Weights of a small contrastive audio-text model: text encoder layers 6, 8500 steps.
Rows from block 3 of the text encoder of a small contrastive audio-text model, named by matrix and row number. Rows with one number belong to one neuron. Each number is 500 + 40 x the weight over its row's rms, rounded and kept within 0 to 999. All counts start at 0. Numbers have three digits each.
After each neuron's rows are labels from the 100 texts, of 14848, where the neuron reaches its highest value: "fires on" is the input token at the peak. Only what is clearly more common there than usual is listed. The data: single English nouns, adjectives and verbs, spoken by a formant synthesiser in many voices.
# fc1: MLP up (text_encoder.blocks.3.mlp.fc1.weight, 576x192), inputs 0-95
# fc2: MLP down (text_encoder.blocks.3.mlp.fc2.weight, 192x576, transposed), outputs 0-95

fc1.207:560488478532519513539450457466486517473510396528429553522527543493514478574446457546444498470573403529503462579524488508545456515509521469475449509507454457534557510493535537547454449549614501486523517454529556474491459580528544481494478535534514540506503484497541461534502522491519446534
fc2.207:449489504528485553461538567521540500546446566519533545441473470499510533461506527479473495500425566494511539461447585555496483494539513538452552414484455479479530442507466459452524507462553510467511500534546489502557498457466519508519526503465518471644485500474563508456473533477417541453
fires on: "hill"

fc1.117:498463481433604489550519481495493496463533447528471505556500556544476488555525567537512581460508445519581548508511537458431463573592496479539471540562524471447489476502534542440496570526501471541482549490509432591517455471533479481459466493428516496444528480615511538401508550450517566508
fc2.117:535521508500505575458545544490531499563483557529538512512473491456491502509457484467528468475513483451510557497469530504534502446486514509445549495438472493479520417461448478506598512508509499508507482545502464477487518433398514526498514404487466471557511446464563558531450539453429452420
fires on: "<end>"

fc1.436:501501504457537452508508441491444439520523511529530460489483531428541436506486493487529489497523474525553472526559555451512485527496415463552466500498511504573555514510494539494494483485486421467553451548483546476492548548431472511499560532570509543515409552512396490550597495539510524526
fc2.436:470452432525455555437467514443490520518445422463482517489480535472494560482467477536430459558551460514472545579518512506521429493457569500512511508455453476461535497452529477499429466473522476491498539578540567473492464578475541490556447571522527539555555473459570496559478499492477485481
fires on: "window"

fc1.383:465447427455522485455520475506492503494469442419505540468481469521538478411561501498509537525533519544556475513461547470475509509578438473563532457538572545529496540527501538457428531483432461492574487509511562586555465471496439502493433502491474471459504530537472562435577518486517555554
fc2.383:436468468614461506448459461516535542532449514495500529548482465521503470485489465479416516474431580496489516492546575503514511486522513506509604427428495406457454544544509508492466461451488521503504535502490528481519528466520525490529513517447554464565472541501461492499438536513466504497
fires on: "works"

fc1.450:536462487483565475487445417447458501518499472502536500492481459443498419517504490532475472508518501586519471557512576448513498554531455446508490450523488523560525512541502542525443473537514433468574467544519532482489499550482470472525514553517564524510402551491416506542544513530487479577
fc2.450:453444471470558522510541482534502491475526446426456515536510581540515515507442464512488517487578474502528497490556563482494457521495483508558535562493522496525471498480545517466454572494402424451439530537486584515474507529516453507468463483514521518453544444567498479552550457444458531533
fires on: "hill"

fc1.25:484455456469609471544515499442480443442539465502551521464478486496512480523499505492468535538478511496488477531442577496524505519521471507496481461510519559598466536542470506535437518537503435483561482494537541574573444598545456454543453525528466496556467534573365519486509533485538516496
fc2.25:485571537496469551459491419533548481488563625541472483485438504488523400455470553472572515472447504496538527437506416464538487516527420434467494470560467562461499477515463561437610492516477516507498501536479466495482495496479521568519508457491434467464472581465499477473532468524469542517
fires on: "works"

fc1.377:500500463484513492552438436494487500516512515497515471470504447466548452539464496503496529527513475560520472529542554464505496552514481450517497470499494464522562522539516554540525486496534458493536460529572528472516524486462491503443513543567610511507345579497461505509521453559509463555
fc2.377:447432459453479550490615549490550488493531468482513500474464561530556516405554547507573451533501508470518515500503489509488458533477520491543528478505480596521477479481476520433470552438457478507483490569500512503513412459495460548511460498517460496447564445499537515464543508401433586495
fires on: "window"

fc1.64:517529483522534492473456464546535542473497486518459469556442529499508499485529524529555464454512473510579503493558539473463483531543486463575530520507486486502523525509465519493485479506476490570521512512467473525471531512471471502492456517526594477453482538507420421447500495529530490520
fc2.64:541453468543396498500468442556481543470501471524519462579522508449541494443524433478498526513437495513464431568542445490486535470519540478559507478479517532492483568479482547510451370468448599551483472480477520457556473536550547535485515496547509536467464524417570462491536572515571512536
fires on: "dropped"

fc1.111:544488462541511484564450455464496526473445443490505524503496523446499471619442440570462517497562437535499492552508520504559490512511537453495485464521474432497586520481536553524502467553613507509518507466556538473484478525491558477448506513507559548485493498502495462539532509500554411508
fc2.111:447491468573469566445533579560534541494488562480529548470499469524554543458490519512489489488418574473492537480436536552466513491582523553483573427546475513481523475535461462497499518442556566487530480489562482494581480451499529507512523502484510473582492463497562549457460557462438553492
fires on: "hill"

fc1.115:445447420498518481438534502465502536460495480470483487529450479488533484428546545515538568504464553527542509535478531475438488518569456466568508494521540564509470546504472526437451539476460439561549494518492494605579445476497456488489449485498522482476537509540486524404550510467488573541
fc2.115:448479450570471525464525576491589523534441523506521526527475462531504547479505471455501519471475573438520489507498537539467507486532557543527634447425453460478463524505495463492492470436522535557493513472487515487526495451517534543512487483433496398529589447508506517439477545454456497446
fires on: "works"

fc1.322:502490430519507521513458403469482515415544502481455536505491583516643451479487513528541519475523479568525458525511516449516473500500437435554510469508486543566523551560472582484435465454487528519622487498524479502499488565521468494472486549569482510536457538508448468456535499487483538609
fc2.322:486479505547504488444493490488509490501502472500463483607462555475462499497467498484488558488492497509501448494610528479517440538557494506572527504476478467494493531513573494450459486488410444533447511522414572494451542512527504551494527490466508492473537538491475425487513515517508558508
fires on: "hill"

fc1.13:452478540487527489547524491536488426481555453560467451496452568511510455481549538474546476503506517551574494518490452470470491589543483451561448560490514541553515470520494493446470548449467519537489531483480502535501463522552434523511492511461461520451518511539445448451555514483550564545
fc2.13:485545542525453613444533542489540498490477526457457550476468460493472552487470494490514462465472511452482571468469490507519428467456512510461522489549475525465457483486491478542502540491527527453504510474502447487485520448450516475533452502503461441515544432474489575522403527468470501425
fires on: "dog"

fc1.94:493472453543460510429449444584518582500465552474450525532478484483515476399519553465514541536443548504527491515495535487499493528506475474483519461534480526498518578577479543515465493497509530535531464462510530501534502498448500500565478562476578460474478593462452494493535511537474494516
fc2.94:451543495555465542510425518442575429507536447505447554467468467486480503412490487526447482557531526494436521424544425557526456495478501493495484478534473461497481484480507504484458504437508475513453578533501464537507438460594485466538446513438430456510561509487469501484468502538521525498
fires on: "works"

fc1.357:463528515520513506442458465474442496477498522443477508533444528424484469430557500584497483527493553571508518470523464417471472505491410481449478460501569530490529530538526507487482511477444481507517507492441548494482523505492491521527495536520531581470489606498480462515512441612508541548
fc2.357:496495643497497502497539529504401466620484590536490483528470483481441451492496481527471412510483545504525446479501478488507538473542495510428488499506499507499515465439475465472531453530481542477469475494406476457496586507506522521629571478516533536506458543478589463555501517525492459498
fires on: "hid"

fc1.63:494463460436566472522497506403490486455539500435549533461523452529562493543455455501505564517571477475493456540505602485535505529484509496542512479529514460574546553495518523492468527529522446493598443511537567547528468485507489490419464520508529457502490489544473493497501465478488435508
fc2.63:510487492499527480412485470481529507513526569519481536505477444498458409433548572486514527496445528481528513487471460472514506524547474454432547438505437501457530441558464545435588455558486469543504499512505478551500501489461529596528487508415485466497499607447485504424519467534440528531
fires on: "slept"

fc1.269:470459413466547497478503488399520466478569570522559473450425467520587467492482549483552549561463536515534490525510584482532485532559503474558507453557490463540537533540424508462482493472542393555552449494533463491574467501528485519447522550508535484565474572500425495439518496521472531499
fc2.269:531524520499417521496532517522511536521478519553500490531497504498501475496474543479581497439500458493541499546508419484507504469458539476508516519463436521454499470450442513490569433521525624596483464491477422508471541501430577561487487451512475472489533452413534513446503503446492517498
fires on: "river"

fc1.50:473498446481548456454480466490460501483485505483542512490458473440576460494545479496513602519459573502539473524460565482454532518550478457546499488540553582514498589519478535512491456568468434525537453510495455583533467542478447473502535491512466484491488528484445532485535555444555485564
fc2.50:454530536561468523473467458482548481493538563483438509496438474471496454411522506506517477579495579490496517456499396492510503490526480470487467446531493522491459489502501539448501485452432484517464551523456491480463489457533468521552485462442420440434514528475508454482487499505526578513
fires on: "works"

fc1.341:483539455490515472517450451516497486516503488517514441462478490481499444507511536504524521533494499530558494496540552480510487652577474442553527486524508462545538507573492545459495498466522470509509435540543485485586489533460511521478521540508550516513444529506421417465589517561504513557
fc2.341:545470498408514464526614492479468470486553481581537436457529551488538467457543587513578431551502467534564496554497437457472533516505513460491479507454494547502558451456503549433534507490501527504466508523517407489531445463447507492489533475552463523458514459519532544456549510435478525513
fires on: "river"

fc1.557:491536518489594477478479453473440425459577493502508452501463565484484406503531515534494483522515513563612510498572476430456463536540432452488454519500509490511547492491535527443489560505462454522471521487465477483457513486551454546556537466434459551450523526561477449466593487473560557529
fc2.557:448512543477449557492529500455479487494522537472483542429471479488479487424498529522517441559472533486460560467419439520512512492452488470464446520606480589497462464446472504537505527468489501455525529493494449509500439470501491487535481513500439473467508468515512580495482529497528556472
fires on: "dog"

fc1.287:476505490519558508442443422534482482477502491504512507439476504496482474474553525547485476475485519560540532494503565439473432561554414459447526484590497575476473518540529540513458489475503497453492503565500483505535455561422487436545459541562529522488536512533505480548541552485482570583
fc2.287:522463452507478467525554540513443527472549465444501513560529512493548565532506430498494592495506473496456453564521518521510535455481518558529494517478521536601454553440469489558465462532443489486546461478493524472530460554510460502457507453519459524440502459469481489531478506497587464488
fires on: "strange"

fc1.114:509521531533500496478486457548473467478510497509475468529437566482496445472544531505516453475524545531547538480549471441475504499485405450483472502481500522512549595522553488445493513448470507486534543461448517489488524535510492548543486511486485530511539580541408418490505441497550560538
fc2.114:493536531487429512450487447527424482565499569543501484472463527420511466467482507526530487541434539548484473495508449480505506492500474445460441473535484541461540477456404539472533405483506576481468478566472458466512477536470530512531576505524495582494438539440543468550562555577524515533
fires on: "dog"

fc1.561:569480490570534499538491478453412474506499499504539500505503445485504477604463468526476496518532461556505481504478522464569546493494491496490463503500520421527561505491528494522531475609587499477560464447549535448492497511557532471479531481498496543523480502548526490525532445526581482530
fc2.561:502501486529456565482511557533534532544468583552519528517509453501529527461441497461535521451416541461485501531504530602507485421547505552467539447525459508441467431464447457496569443469528554520506480521520462464554521451469534517502555495485478466545485427431554533468498595481459529479
fires on: "hill"

fc1.453:531538512471483504429459492551461529479451440489440557529503530458463493436538537559494594459495505504514545441535482456438441495553435505491499490574486514435499503532566515468505512512464542505444537541484459600509514505488515472520405490492584537458512479523490449442498529498544444515
fc2.453:534509492508499526479533455503567524509524548500511538501504465517531431446491472413512543445482484441493420497472459508550553444503485464496556438410459509550484492516484499503531489532454508563546472409505519483495507482567520584459515444447453452563484534465477544448483505480488483480
fires on: "<end>"

fc1.311:535509522521513462531492476597496524432571503465487511520522504484564495495493476507555477456491494536505465484521509498480488521509422497533475510528547551590498609529492523541469523546463519454550524490492487486506479598520391424492457520505508512469428522509404451529502464526575459501
fc2.311:447482442522439564500441467427511596439485468380507529500470474502563529455514462563505470518519503499477552578473446519456514493450575462550510512544504550488476541446471564516429472438493524508542496502501530482509425485500465489496416537570509497458530442474552544520512480463509536503
fires on: "dropped"

fc1.124:493488515486504513482458461554530428475491464505496465474475511521483485494519526428508539477502537482556503447506494473502450576519496459538506519497556560521484556604501509505405501449476481478487529515522560520512445596529460463500485518480410462521527565533368485470523501503517577528
fc2.124:458519488458491585481505515476532524533579589433527568454468497475559486439439457490551519480462506459458470461506496505543499469451449506480520472515492519523501480463425498467519542441494458496539465545495477495522504456462462545503483450526449482487428474463514506517486542490480474479
fires on: "works"

fc1.160:487465437422623480575504496425485461475528503458546548411527429507522492557495505490446543544498510487480495512493596491513503515520489500512489478552541481606479506508484488570435540501519412506583477516577526565570483552532430459483471561548543493521449504567457524509489530530500492489
fc2.160:504503534490460526468501430536551485519527581551473486536464518486475422453487605471552534465468507476539499490493439478533497513533453431482521470518439528460527428519461550410569456546500513519485489544480431503460500464452523577555532491444454463475510573450513468464568510496439561517
fires on: "slept"

fc1.464:476439428471467470452535498459516559543485515470500535503495506526559427406534538517554580533495528517581488546474547507439524496598486451581546461519514505518553505529542558444478498462464450569526473486510504572501477395521496565469448521491578477469518528532509536400549474468507514546
fc2.464:450434479555441527496457514401518551557435437448522533528492405486485507473522448505393454584531518458463564565455467543446521432434560485518535502467477448481471478438522483577434490452522495514534528481488538504473507471555537477554421529465483450522565455492543558488480494458487506483
fires on: "<end>"